From a checkpoint of a small masked image model.
Model: 7.57M parameters, encoder width 256.
Data: trained on cartoon faces, 101725 training examples.
Rows from block 6 of the encoder of a small masked image model, named by matrix and row number. Rows with one number belong to one neuron. Each number is 128 + 32 x the weight over its row's rms, rounded and kept within 0 to 255. All counts start at 0. Numbers have three digits each.
After each neuron's rows are labels from the 100 images, of 14976, where the neuron reaches its highest value: "colour at peak" is the nearest of a few named colours to the mean colour under the peak. Only what is clearly more common there than usual is listed. The data: cartoon faces. In brackets: how many of the 100.
# fc1: MLP up (encoder.blocks.6.mlp.fc1.weight, 1024x256), inputs 0-255
# fc2: MLP down (encoder.blocks.6.mlp.fc2.weight, 256x1024, transposed), outputs 0-255

fc1.277:148093166108092093187105174138119127104150196162108125134146157136137103138166101152155186131160136083116183140158156084153177099175065104091174056135161101115055188101155160148151150114130189080185101140161153137071060125127128125139157190104104160140113122160137158135130118084156104112114147140142086137178149090150109104159162157110060112190119141136152104180118144151117153112246101149132148123145124112141125133084180140171126150148116127137200156144084131126158158113067133120119094091120158170181127151160119124127102083086101100114152123157145125128120113122055117157107110153149156104143134074137164088163100123201089105133118127178119177151173147142170136151099123076199125150171119164071107101160100207120103149142163107116161148140133165090127065086128138
fc2.277:098143147140144078166116134080155139125145187081095118188137094176116147150121113161079177113094131132166135115159155129151231078125129096138170104150161120131144104145152157055102115160127148127106051121163122183092183096163124051165182145143149118125081122117156130114089118115167111125096142122177109087150117040157151165133150124064025157125077088094110067106129111158158171158157146133055139107126138112183148071202141132098167112115161128193185124176105107137135178129150161148123141103142160130156129129147082140106074165085104153140144159126114136124125114201090150113120095167088169130104105113099124144150136137117163141093135116150122102125123131140092128091096213122148170126128072133095140089203089125129114128156131093133078118194141135129092127076134147
colour at peak: red (56); orange (26)

fc1.705:067108164186125146092172169102114163119114098168145131162118175106186145105134105113129085117153101116093118103029090171138148130143111138097102103134101145045110083099140117107060112152092083169092136143122122076118138093098123139065143160110117168180168123145176180134180208107125095153196143098069133103073142132168124112154125098079154164086128122160126105130154116186117089159128132160102121136143173145188089079143112078159070151113156152130107052090147167117164113033108122158143044132121137113128157096182114167127165151146117138096118069185144135129147119052139125138120178123123075140077107129138138110150125166175076126146075125147158192156142133168119154137127130116123092118148120115155128181116183087151158079155121117112163126092137118131124158120085121
fc2.705:089071133112141146152122197118128103162127166116178165178114133130183137110098049168063119123114154110070133103143183145106222147136123191111075109114144149121125140061116106123113176095125091094145120099139115122149145128107136085081144152158114155109185138114149121150101151104066143136185072138146114118086129169107183106196134125170117110086138116152087106135135116122102163124146142160119158148114194165139158165139121111095124131084178106150183059162065183102099055094100171104133081178136109181115119118140096129127127094141114125110154135141068091132130134161126150139101088117095069129098156102096101126071101086112103099123135167139085124115173221141112068147137116100112177110117109077096120085124173132197159142092127096103163118151125123063203096085109138
colour at peak: red (26)

fc1.550:155146096174130172141169155104140109131163118157142152151091151143177127108136155098122174177134071145117171171144123165087145112084112141135124132106192077159126141140161087183151206141135120162155126146098141118111131163142159128118102139104161172109098133162109151114163111149106110132097094107151125082101123172126097099110127131171073147190132131095160139054139129156159133117109113100132159164129133158068138117139115126182080147104148107138128170081149137119195157097145099102164143145051149106039129106165053172100121178180160156142212046166121179170152107103149126142129136084107152143097077130121116115069144080117123148149164159171089159148170100164170112102168108167140114158155088146134067119110212093196113138032147118147149117088140164086149100089126178
fc2.550:073118121148176116086180213132203096142164149146139162071136093111157140117114174162174109081138095126087184119129154166096116160145113165102118102093107096169091148149143180119160139164117104096136116144145154111176154129161121071103146149122143136180105140114153163157105119087092191172155154162163152144121190122133100099190112099103165145180155198137178086106155180131116180195136114133093098181138184168109082130089115106124132159105148119121147112094115095147082146096141143123144079184148066144101076101123111128185128123180142153101154153095150155199119135071088181082153169160122078101104127125165155119137205162132132134134142094125126084108178168106056158091121118106141117172140147113166131164105142131103151130124163067141175136158143117160179072131187149
colour at peak: pink (35)

fc1.638:114108151130120100083100128170165177124211089180115124110121158169114078098155093108129166121113193114141136095121082140093088133106125163154175198160167079142109149136129146091097211101091132098146102143171146122138106166176129169126157093060156190145177173100134207162105079126156086152106130187102087179163187117167155133084125132101070149133157177130088151131188188128180079134125114134134154213118127124116127144113095141177142148117126116110166128116098101088071120144170172155085118125139104091131140160121134139086145119160135144159107124176101168150108109197147085133133105152117101152179111134134126120101150128166160203119143170162147164131106097122070147116144170120126112128152137136111182184193150145146154145112176086088118065100043148157124122119131164
fc2.638:148137103129145091147159162129132083104078147114135086100160135155117094130116118162140084128133099134086123098163149105195152092176098155108142145101136076095172124179142108181099093144179151124122199172123078169181081135053098066077125207118101128140082105096134105119160159163099126115113126123051181151130162157155112107141191070127108137140182127133142147146138137118084160165132109144140174079096085093072139148092147109188105121187166110113138151078087115115090094183113106086137141173131125106152134109096141084148160187121083126068143137127218117083136110047112176074175082136117130069126107158074131152141183149142095096113050098105154079126153151123125134094167097172121139200140114155130058138153141137135117137119152111103114135105097121126115134095135112
colour at peak: brown (67)

fc1.436:178110153096159110149163075139132158135119151120145117145137112115147169133106183118152146117114145102076112063125124148101088157154129198130118172153071097120088042157124141137091118129171120127103102127103090124104045125137135152080141138081136171129163132126145121130148112094128116121124091145096104132148122146138167102107162078087135142159113124117201129112086171067131129185213042159122136132129135145089143115100102140149119084126136122137175161108135125144179138174162097183132156143147183117047164141136100150104190131074097110161126191133099087168046130034127119144154102168117143140088139144196118145118108185115157127171101131102157126112110140132160182101124152175197066126228122053085128111150139169096146130051113110126120184113125146117120112117132132
fc2.436:118118138116110142166136020092152113094162106139057100136122098140114139165108101159103107097059163140142117046157125132153147098093068165096089110120090106139178104138085090120135113114112158104067133119061152139144146167148135070101137143137136153137179106122128168132116139124160144134109160103139156106113135169121137125108148152134072164165155142100172151129115099163132122155124128153155131123111167119117150143188140162126144143104100125114233176090175116151085143148174170178123137127116196103144127122117103131070255066087143108122107160120103146061110148059167115108161108078140134119162107115083129125098127134107151144109104138160137177165122155067112185141146145081101044104163085124167151153082138140110133119087150163081153146098158150094119209093142089
colour at peak: yellow (57)

fc1.72:176148174154180132149157175150051093091185112147076108144131161075154094110153110146111159154134104141125150195084152123142097159076118148060134125157192140164140115099105145092147150123075093138158125091125151131150152136163169103165074157132159115210144099116138097146111171162140173064112088066121122137177120159160101113145149179136096101145131121086165123102093153174159135111178190120133148124122110150078083191136110139166187137168201129114162098162115169088132183090120111161180117163121125111086198166119113118102098105133160066115066095162140185140091118155115070109158100171150088124130110159166109125114115110147083147151099115218151118165128201110164139156116132134067146127111126080108133135129130100061161082156127157094111104106141150140154129074105122
fc2.72:124188107115068068118228147148124156120144214100160096124108123123119117116155118092096100130214159132098100146145157102228125129114128068161105135102120057110164158092122204153109088085140158128132096173141145166068133162161152156081083024156117133140121131141132123171125146095108151116141095056166094080132136128120190114155098072121118102169123120114174142116147138134169167177116147127167209126121156070092088089169114169156139160115133146157153110134117116084150098136100113121173109175124123132123142083136136171168141098084142099135119132137071151128171123130132122130158127172110122113108128158134140135108101076104105123181171107147123125125126089166160126181120218096145157135147195133111096062142143152121140196136101073098133130108138117096102097078118149
colour at peak: pink (29)

fc1.349:117132113074155155176085133144070158147159126135117128092058131089121152197065173140168160106105177189196123139142119110153191099145235129164173119052147155114129068095090141158152139077134120113144092116169122105073102128141173079135106189111128144075106104107118051150121112125168172111102105127158131126140150132127139131104126136123125104117116106175119179068172109108127120125140163137130155125046125119171115123094082113143165130139126113104093109107113117152210100139164169204126054159147169150095083128038118139118168195156130187105139164152138141148099118129141112155128151108109123100133093087177106168102129090166134175189158118094143100195153076130112109096137143066129166151161122146103101173134138169119055141103116134112162145141124147123114119103136126
fc2.349:161176093157161108113118136183115188105154166067137133126183106110180090145146081131143103173115175138102108151077147185105110110172143089095134125126145103107129064102141061174120178108077132071083103137176164185119097167090148140157183161124112145137140106106107117118118134152144126153120093124125123077167139087130156067148150137103099125098091101159197156121159118168127173080094141137172153149111095112072138078074119172120080103078148180179134135106114108161122172155096158138187091051156140157101119118121105155122139128159155190095143123155165115171108090112145112223172106153065165158150148128130099151106107117147123130128140215189116060142183095163128156143099073148126103081148102102122120124166118122156126179158151119080126116157172156141161097173169156
colour at peak: pink (37)

fc1.90:126091091160106138146067141135118130098065077144136175151161174115116163181138110060075083110160097112148184080125121124105095175142132057092100187118213097096091202078141160147107160151123107135156136127091118153153072149089112152176099087173141117178095039105130131110097164149120078099143101106100159125147185163091128146102161132113142122117158142127124163182150129057142114131139129142160106120151106133132188154112133124093069112116124116163149125144129101138102147161151149147117156195086137172089097152104097075094095168109131110144097145163112142106082129149182055123108161115051105119136122060146181094097129165097144132177083148163118148151093111068193167160115135134109096083095119124119131182152080130126104103114103106093151071164158138096132179122148169
fc2.90:102095166089117126141067131106074130105163095082144092108072146170136144112155175140146099152126122120135134137132088088119160143113106138031111172100150121082138050091117114120145150166082148135098164174144111128073126144173126111078147156151120168111132145127100126137119167115104066096102096119128080119134089128111110149131197126111181138099100089113129150134097143108135119163165131075152147125085145136116095099153119166103150198172092112079060117151214156117104115137150152130139148204024153154171149183130135106099092136085094183122196180093141144186125086106099100130097106130159121110070070157065119170119102157108069146120102147161126166149109072126188135107112108125076116154128151094148115102107067143147102064140141153101114128106113175161122113208143085
colour at peak: cyan (27)

fc1.224:150125083105136110130124152140147137149099160096124134086139127140142142109117169191149153071089081123152159108132098079110079093099149126135091118075100119090174096120176104154134105142152124133133167200126093109118155073042125140116131098053140159134154119107090112152081161147081178112155128090078140122142136134107181174175126196159114125107107102108081113132094079109114087148121141161108170064086068100118090137160191150143116133155164140103129129117113122109129126071150138165163056087156145114103184095147135185173111118206179135198113147138090124151163118108133093148053151117143142131153073099121149155133153138125103099127181213153180068137153189137132117128099140091102088151110140062126164215105171108098171129114104127070163123127103092116127127078070129
fc2.224:027141143103153127111113169096146182159126146070128044084151129072153112113106156126171142137094084150103126097111095089134130135128093158128126117092168103118104111158108161113079115066153146095132107190166109110160106106155119103115150185106174111089139101117144128095200212152126132163128139173085179117127130105123129089181127150081075148142075159171126100103163182108149132070122095142116079109139134174073111156163133159109150120150094106151081146148117158158194150139155164147144075116134099089184117163106154169151152115155148116139116131145121090142111093105170072124108102144105128136194158162120092151092113111141086097156175170119103101115187144137127162191155122197095108125154099122114108040113178121067107154080067087111045172108131109109136123143098161
colour at peak: brown (40)

fc1.110:138099124164115176103133164150106160123144119097131119111116121102079121133122145133124135152074113108120229109160192082148125146082145150147087067203132217082109130093065067151114185197161166075151144146098100149124151093131135141106128157124107158114156148089105132157178095093097182158051094146118132114156200147157151105085122141126139133127073101132138114079093112109153151139082073134108083143153169065124112117169130115173104127154127133130168077129103135136140167151136115191087170108101107109110137228108123156126111103162115115112164149184088168096136151125126121105131087125169100125128130137097161093126120126086141110104082079161116197137100109159069125079121175134149165187139128166036122102119068110059122110088143119110126101175144082146142156144097122
fc2.110:151150119125081130130128132098102124115110167207136125088084100091140127174176082083119112076080150076099143154106113092166114173140220107139113122098147142159074100100108108106134104141139089112147104128130108140138124099151153127124154191122140183159097143159149137127143138178125145116120180091139174178161141173141119154117169207122158193168084172136111087068165097175110117125148147067144088114114096117111123184097126180139098129074127181188149168137114121171097096153121139074138147161148190061142188095079068174139115097113157087102116131121120108183125141116150129149115168148129106106194157139152116124072084106109075116120152197143164195103184155176141157128153144170139175185169155158114161136155133129106143149073174161090133138123145097173124158124111199
colour at peak: cyan (26)

fc1.335:181111111120114129108082119100145105066133139164136079085117091132107115155130179120195104151075108134137136151116137101163129155159077116137128100112133070081136097143094129154115188134151124121187103075147129110144169111145171146090127139169111110133126135155152073126083112112151139146165108103070172162122134062051107129114127101087116127145118170102182171047173109238106124094135045130119138179131141123085116136113152135129125110125151154109150110134135167121140088129107146161207134114112117117220085120066166116109145123174123121143166211132172106120134102097125131082111158092169181116115111103142133207108149131119078104140150097133052176093107136118125142141187181160153141117104151099157116073129131133172124088081073086186171112101089196096136157146104148
fc2.335:093089097090164121128168097155144163197173124126132149204128087183106142104161087171092153125138159089119144106152111167106131133084135134141107099145082150139140120161090157150102114135131138157137189126124084125160141111085107080129082103118137088080125142122091173116165129179151091113105125109116097184153108125187149132131132155139148146176140134119071183109122109071170159140161106141133133117097139079111132130093131099133153125141150110126112233152042121110088167142140111136068111152168164080128149061191054074100140132093081157099123126088165104124137149167130133170135137162125150119106142109159153043141101086131156082130093146103147127107133154091149112199191133122124123182164141130112209103092133169087134111104152134040113093095225083169104108113180125
colour at peak: cyan (26)

fc1.389:114110114132083161173141133162174058170117186136165126119181090134077102163161091162114169087105158144074105114111117111117133135113090163132124157094111095202098121119068086158114114060184083091134102135125165133111164138138123187139164126092191168116103128100057100161091125096102155126170117111162139131131136075177075131079166152133132115060116137129059119132081137082140101089116069094143144100162112154141080192150138074098168076108098118131158091123095138105110102154153137077102200138092148176172146135113155136136159128208146148152160137137134100095186164118100103146171175076143182079116101117103140090115134176187120098101145112116127141133121097179102090152144087107094127092168112119120145059121191110092128206136115131116127126092074102152095117144128100
fc2.389:126078071095099129110167105108121149161112201079190170158106168121105102153089165124115171098124073131142075156109095127118175152105106141099181122090176100127129145182111135092091084122096119139173123128140108124097106147099182134088162056157150138119107132107136124126135141093089099133071159166138179122159138133106114134151101129118130142135125132091165164055118144144148141131156106177146118110052112158051146171052140160105094168093170087097150141104107158140131113113120097143090101128179139051158095082206125140128034138075127137081124118175103166131124128129188143149140164098128156173153151137110097131188064168097108116095098199103137064139088121159144120132207053134126137137150118166196136141169102176148128172165120114131097141072126158138144149118144143
colour at peak: brown (40)

fc1.215:130096158142092138116131095145159123148127151079131115191187125097094189110148211118120177082128093115162157163112116138131085079140165137115165123109140074175153115138111137095143135125048130165134163140105170126120087168184169169101156125142123185154184071163101096149125111163135090086104125196122178101144129016117158077168122099144106098070174079162119163126101136140158129127113130127116087150124083100111101118189151123111165168101150151079119184070131115173107149098137146118136118179114139101095133135097154117127092126162106127176140090129131154092129112112106123073179226097092117067117151099139119121116086119110165106185149176094163182136146168142095143127139060170101078112134089151132117138120178131066132166092149054077104113160087130146153121106116147
fc2.215:101141190155128180130104172092088129088144131125157171160152155114152113122102132149107144107162161135144125112086160052099147128085118173163133117161102129108190083109147111163133152107081068155095069177180153104124118102156101123092133125111170134178118164109149136168093111134128141066131184101138152137144139141161088137119158171125077108061182130086143192136159094160146156100112142102123129144118179088071129156112152122119131156125199167126131140123160107148152132149085152105105106092063083095092060195120171146162149129154115184050147112119112163150128098107132119107169096145174111141116108117137170145058209173132127075113192053139110167102108186109142095141198095086127070152097140146102135089133162138116104149094183054082124100160165134088133150110160141
colour at peak: white (26)

fc1.711:123104128126080147126124114116111138089058120117125110143137159098175130140145123158097149182128100149128139114167165116099158116127113124144093118076195115110088116128151151139186167136141106108066091122132134141127255144136146125148106120076076175131106168121133082127129141153141135159109123144101127143131143161082156094079121111129123101165114145133138162166150080142139158119119097186144125141120091134134152134146000110126126143096118130132115173134166164121138160132150161111152138142155087137142113142160118124122038123156098111120124127163151139121162101166120147143078103139122156128116124122192098142157107081141110126121153163134118149084107111115092130147170095140156092110141124111104131098143126143212107114133171140120147130125121154057093250165117152
fc2.711:130166155082131127096130147124171103091136160181211115125159120123106186084100133124182075185092155206115098167155080137102062110107126114105168112180049040134151122150136130111136127110157160153162175102143121169123124098110112147121134137168118174036112131132168091100127147135139136117087117135109167179165170141151084178104140098099108154125202121154193096159130175108154124119122137143116131131081170161097163173152114157170141091112114147137138194122114134111119116057038103089145147142119165161079093126159129132114104059201137123112139163108066150188147179128114141133116194085145148135152176214154135101088125069145114154108149112164086131141131112162139103196096145126114127129124065139157153095132140079107107149139111147170114114151139121144166147126128108
colour at peak: cyan (70); green (30)

fc1.661:154099146141114138190177089133133107130115110102064119123163157110174103183090127057131185178125173085175159152107109159104121145179123120092132101063098130143045087134151126134142096111139085128112121118122122150090092142088185167084129087167084156103156149130114138134105121126136107132124184161179148111146151102140112046130124099061191141129080126120161094147124119093136070145147071132145144133100172145108140109148138096080128111105177148109110184156158196145109148118072148139116137180135110100154126106138132138117124125102152118081070179134187136030145120191177121126168206127144102081097113085109080126156104106140204111084149144143106133089092124152102166178144133127125063099130182119089101096114134146103096110197144075110102173104172134117120095059129157
fc2.661:103085103132055093147060116133040150158119147111163168048166123126140117100086110137119156160112081091149125116147122057085119146088130117129101085165083119098120130116127145111151137116089167153076120095150148132138107119096116157144143103109232140116133152100145143093115143128158161161099100128137148130117156138029176132106090147088135114109138124140118131123135098083096164014151185145156168112117127120073141128113114051096074193076119113165141118082140072143140114117120102083112142125093156126177100131128156134130108106146120125133110109139158140173150105076137120103082000101128152170167139118054101095062139083131165130146142128130146117117116111080142113099119094085156143118195100127119124112135141122099101183102155116103149165137148099100111111103120136
colour at peak: white (50)

fc1.642:116104116119146154117096105170186100136117123144068113154065145114151139136118103140101158255156076132125112133121119103134171124115082099120132132084094157132118135101209160125102122173084109198142067132126138070174112165110164113148087076080194084129136144169096118156100164151170159099146137095128111133147140063079152133093099123204162083146100140115146115182169148150068143115120117141095115028136097185122157117160146101108133149113117095122131124121108103113126062121103096132137105111073140175115144163107163119166144148097113134107115167117156112139177151154093130154093135187058152213208126101117098101106119126095141167108132083141178140131100111175086111106093180107147137142079120122113085126168106111153132083127074158135136121111087128098163129096116205
fc2.642:139177141150133112145118128163163147164122127132134102146058168104115149133100116137152112216109096129106150146142140118118205088163091092154100127111125129179153167068205106106106112135126122202184079129140164126189159163127187087163115097112134075142133120173131125140085118144184140130161136066175126129154097066139174113068076104207186082112118137113156123147159133103098134133123072156108136137180123194149114149113144108080119128083196098075129096139104123139153082152152066118119104140111137099121123155132112135169165164074123132097107194138148145121124108117154170116099101109093088179154153144109149108061123085072113176107123115122151151130088129166103124109147237112136158103112137156132152175110074162132140071073078059115171169127149120139112128107092173
colour at peak: brown (43)

fc1.99:108085146125118109113157146201128175119166167133143109073137136129141141068115077142077161143201166125111118110150145093146172134095136108070151123133110165046091115149182174161179121124200155152138101150180102143086141143109170179150146135116139108186153146096119133127161158094082100166138161120089131138151166121116083092129096070167123158125197160129169137034146119143092091078095077104102046062188126066125138099147139140111127118075103112134157123097168081081132157096118110160134091180126129097131128139142149114162125135094122146126164149095134130136117114155145145118118190138095105054150142125161135136109098129109152137092140076227157134130106134172120075119141150148167104126165093107097162096090051093123177136102126089125130181102185071135149165086141143
fc2.99:173132094096130122124091142143094042115141107073134108113139113184122073145112136144125142086170098143139104134098058100075111104149077125134151177167151118159158128145101128119117121117158154016197110086127187118096134134147126104080117119153138108143078112171168103064120078113088107074141129133197168131076071119162126093131072118112111102116082136093093111121108102089150043111099176180185112144081134174092134121146131156110145144166108097130162090134076175118135146079101127117146145125122098123121027130113122082078152142137170097133162174097130168108139153098124096149117134127108131194068116123143130121136117136139136095158152194126096122148129118146181080091099118138089124118117189126131130134151188109136145137106091127238157074142065178091112149146117130
colour at peak: brown (73)

fc1.144:097139161163169179127168129102133144152187122122178142168120129142114164102177155124157138174147107150183137101106159159131149147093098122091119123089134115071151143128177130138202153177042091057108152125126093060119110130098147118146154093099185070149141130106135056153128132134130127105087117151113157154082126099132109135139153135139120169131096150143175179185116108213106152109162100142045121123118152120148180128111151079161121137146125159143064140111109107082130097175099111045142189103124104179159129140161106113175084172114164086110128105149178095113128116144126130162138094134053104136137117114075155106087120079165118144155150120190095114222155074121153098038102175088138156110128131141085080130106146096086146078147105137132135091165084149133168098150143159
fc2.144:136115068113169216111102092087146148130188081134153155126078127109097132151124111174194109144152086164166182152132166130152205150115042132100122083181120077117161101136185129083125095163067125135115146100142132124145151143138162113163091152121150169125154119088105132102154113129121147186094136127151141175120124106107145146120087117165182101095132110094158144167158150134102122099151144132096154135098168144177125102145139143127149103105208147133158140164174108120104101194172093112080155114131143110164145199171133160152173162156225104150071166104136148122115114147066136072164194116122166120179140127178121105118172133130111159104110103139170127143172150137145124136126136080098174079136077163116164206070091171110101075154080121092179121131152132094134133108111195
colour at peak: grey (79)

fc1.672:160152138097117155120166166125104150083140146099156179113137169161143102098117132127119148105128147107063137152132128130067083147103166124170073158126111099130111187144146134105111108080150127084153129109196101103128147182141166179117136117161182117172089149117128063113169129107074065178133090164112102163103135176055143205071162130129102098130080118126120112089125123105134110147183138132144099129129156112148086141085143144106096114146110146141124101138169141171172087188099096149145155136163076133115132091086109114122100066081109126114147149056122153142110175126046072169157063099180188091136140115166128092124148108114112179146134188175113106195103168177099169144137167174116122147094088169206147109112161154104049097108136161129148108114058090092147139141101097
fc2.672:142127138101142087109145157139193104149104106177141174130078113054125139106107097074153074141099170125112136113180218119218057138086145137090115181080149155094157120130173128170171145139109150118148138114117149181154159101055084143130096182159159127139159126127130117158153101151119179091132113128159172141095099113142118170118068135119222106096132096101125173151156148130101129116149092171155153154075173134127148120189117095117087137099155177098193199133107074164193154108160130168106136128098177156143133222150167124066171134136115166158102126144100121149142095144154171102139118200118121131111140103120102173095072148145132113117145123118099196121155125072090097129134111109093166080102156084122110177103129163136140139138136165100095164101103076124139104149099135
colour at peak: grey (67)

fc1.516:173104156118155142115152111080117167138066107200127114079099116132094156125105185149072153139135143108088113118171153129105072121211127067066136119162147187129109089163176117123089086103119143098202103130123110148087124208096111125143128093095150151181150120112127148161103103108108102145123139107097114190149139128117170100115125124123123155131106132094107132180138123134097073065185086155110079154141122127107204150140171107120108118172102107131167133166118117080152141193166135124123124116150113104091164117218111096104118177097105093096141062064085155103098092087163078152120162144118105142149118088192084189177127134152168104172122117088157168212142109147133132095113116179155049123183124073164110168111150152137117131119133134116106134095109141095170080086135142
fc2.516:161173105125115069138101070116142156123149110133116135099188084097152186124121136111114130124083054117158115108165096056126052184141101182155164108133096085133154089144111184067135088154149133127153111114119123127156146188165167184141077128116126084179121141128153137134210088100103171073111131116078146127175088111182111133167133068117111107120168127155165165100112189116082070161161139155117106115172154154152136086135132152080119098107091140138106090160095121171114105132151084143098078150208135167129129188115132164117091144134139114107124101105194124119122121052114114185124080138147120096148153064182149147174135126145131160136164154084074115140145172101107155167116181140153061165100124075136144193109129144144081133137097129157168098148130088190142105102100125
colour at peak: red (41)

fc1.117:115156088130158056217154073188180144131153128094113149113106087146141150129124157129121101139028195143140201104082103122146169132116107122148168162126083136138193115156145160155140121095142169127193120108108115113157144136104120144127168152070136188207136131165126168121109111112099124133171116133120121096186142123071126147113158170156132180091092119100088105113095086080173103042126130166165086109177141130091070127115104131094129062112108119179064121162149139106175149066170110081134090091109065098129078105140121128120126139110132123157164159168126139145144201104092115138109086099145139181147157184072123131113114134143094177095090117102147137064129150138145136139125093169045128123086129087184130117108135158127174104133124145128121104096145112097126198104117145
fc2.117:128173201129128144117124085100132100090170168083131086069072131080138066068145141110143108123128135138152207128170134150115155071200123110149237069191070114152050171147128161152184114160159174124054134130188124088093125145099075137155139205089124112172206133171117120137126154161124126160142127118125127107077134145109113118187071110153111129163151134104084121137119113153130163104137070098112092092112173116160180129083125137104133078089151100107130132136124144106197071125144144119123095140149129078121115128108146102129160141093055159128102087165157108110168110130151140125156108125090145087154171122091102120091161104122119115072090106136108118077103096109183128141124163157141124122139182138125127178149079085093180126083158088144131100154167096155127137129160104
colour at peak: brown (73)

fc1.732:139128199160047118096076120166128158116159142125118109080159146187150092152109164124116109143128144114112145146121069112179125144121158163127158121061104133104106135222126164164133113090171128167142128123132133147077170080093177194162127148114150094174139114130131135144120139164150137148099193162129124104101156133143128133106168107184160146175111104116183048109126094145108120175197112099192105129147115121087153094144103048147112102132192140105179130140106143149177160132080159077111128179106120193150131090090119103154176181156085126130119111118131119114086132132141196088123125142074112103135132083072109154111091173183158197108121125104120120129128158091095122152132071155146124169148117092144168145107119115133135088217165067104117084082086115140121159051093154
fc2.732:099181089114103117060109101153178084130087130059121145075200141199088101126133102169109146144132134143159078111153115112159131161105091130127153186157093139161095127094123118139096101097142096076140103054162155142097145129143122169135135222143126140156119069142091125096028125151079183165107145103182111131127202026137118128115117086152157135123129128129118125145126113096114096079141099134127153165096107141049117146134164098117157101181145143140120084170101151122153135132127063091066138169091117140115139142145097141151143108139096076141102161131136126123121123082133117083086105112137067157118165099121171160223100133178128174111098121082131154144114135161148133119118139135094129145155087124136173114114091058155132122135137098180091102099072097172171143075192128
colour at peak: white (30); yellow (26)

fc1.435:098068118099074117132135051138141130122203168119136139120145166121104143110152125147147127125071104094112135077179129057144130071208138118083141089130137057062070068124101147113154150101084148108129176125182152089155177043149140120096115137155147133215152137177101184120137159098123111151087145122129131146123140114129136109122161114135136096129160107170127137084161174189139114119136117153181136150087129108125101137109069047135122107105152156133135119105116130146150129074110135184113114112133104173130124143127133148133236071089114124085123107143142084107117124116131153126146133131112158119095090168133113106225120139088090115137116155133185132067166091100101117081181053143188123148132112098151127126154137145179194166108108087096134128173101157123059097084128118
fc2.435:118081158145076107170131049090139110133173097132169094160120117165124100169138154095098145132153062108157155167097153186125086132230123079125139105150190090127096131140137101142150173129144118179130153112168117123034161097092079157082117116105106083134151121112168104143175151114178113112142154128114124128141063140126069096113113129095126136081132161146133142147113095126161103104088114081105147138125113070080108111124177103147103144171171098111040099112118106111111132111127184161109095095150151126138125146164041122079205051134082150028098132098149106129117144119180096165116160084073144127139043189105126145182127120135117129100140143114161101103147118104119078122122144127098171141153146139100118098085183106148163102096105141111147172153146138128121099161142069
colour at peak: yellow (35)

fc1.119:173147166141139097144148149135156138163087095194113086135093118111107147150104167103196164130033173075112165171128132134144141145164141055129130139123152132146120146144152139118136101123158078124098100128154077111115173077114177127112105130154113164103125119119069195141152127147107131146130138089145101154151140150103152103132171119124135152143077110107173139169081129122145094091136068114111123111129096155096173123146159102185142144145114110137118192064129076119169158189151099150117121158091118125141165182153086121073103154117083125156143131130126123154121117124125093161081214138075132119138226061184061121145169131129156116157082103151139120178100122127139113116087100134178052133143098051147123108221138160189120137142122167114146120117175137136155013095144122
fc2.119:117110098122069137239161085112148119156156101184126149151098124156121142110085166127139153161078110108064177093187105194112073128146115151121131155114124144143124112100100117091153133164155061188086108119133099096098180115127142124125169107122179075166162123161161156149143102150166143131092105110146106176085076096127126116156189130119085110130103096160148137101094147102106128081153175160097110128113148115135191112118133148132114127094089172139075174165123081093127118084152150134138142119153145100164137198137212164079060186060099104128077088126146107092158140125111134161106079119176094128125127096127127115142177124141108107112066117101155158156088125106126127134132146190129061133072140102146115171180091140179041113140127124133136074156205118137124071084130107
colour at peak: pink (43)

fc1.7:104154149071115148146120143142101130131090095115147039112080104148104121146073076201088084185146147101123142147125125134154095141132101174097131064117117142165099171085144105152039108180103094105109104144113092077138156161139123099113120146110173080157065131150090187147094106113090082143116113126087162153129114115136106102087125155145165148117141118165124182144097128129166172111122163075106125102085156123111185167136090069149124141087091187112183127121141088135127084083082148076160120074128129098086123095136183124095153146112106139081125083156090141188103138108094141112085143076116123124115131129119056121103136136104098134177128164089146159145135141158018169096145090109081177161148147143169084161154084150169106139104108169129164131120092077118083142208112081
fc2.7:120133105122095120126114148152164144142073071138093129086097180139159134100076173146147142176132102154064143093149130121197121186079147117123114111127194161151146092170119124149109093180134112156160146050122085129175119148160128146080109080128086156107123153168133132099089121161134151150074114114095104165108151156113146125116219122091161122125122141162103121119111178137112199137088145113124088148124050113082128140102095172151153132102173157069156158091210110172108074113105147101090144160069175113109084115112147211158120090092123155153137121160123101141105103109068115081202152107137156042180125121125122109182141145140126099118063151136126094091154152132067113102108150109127101130150105123140112169130094140138138135099129127182102080156120223186082141148127080
colour at peak: brown (42)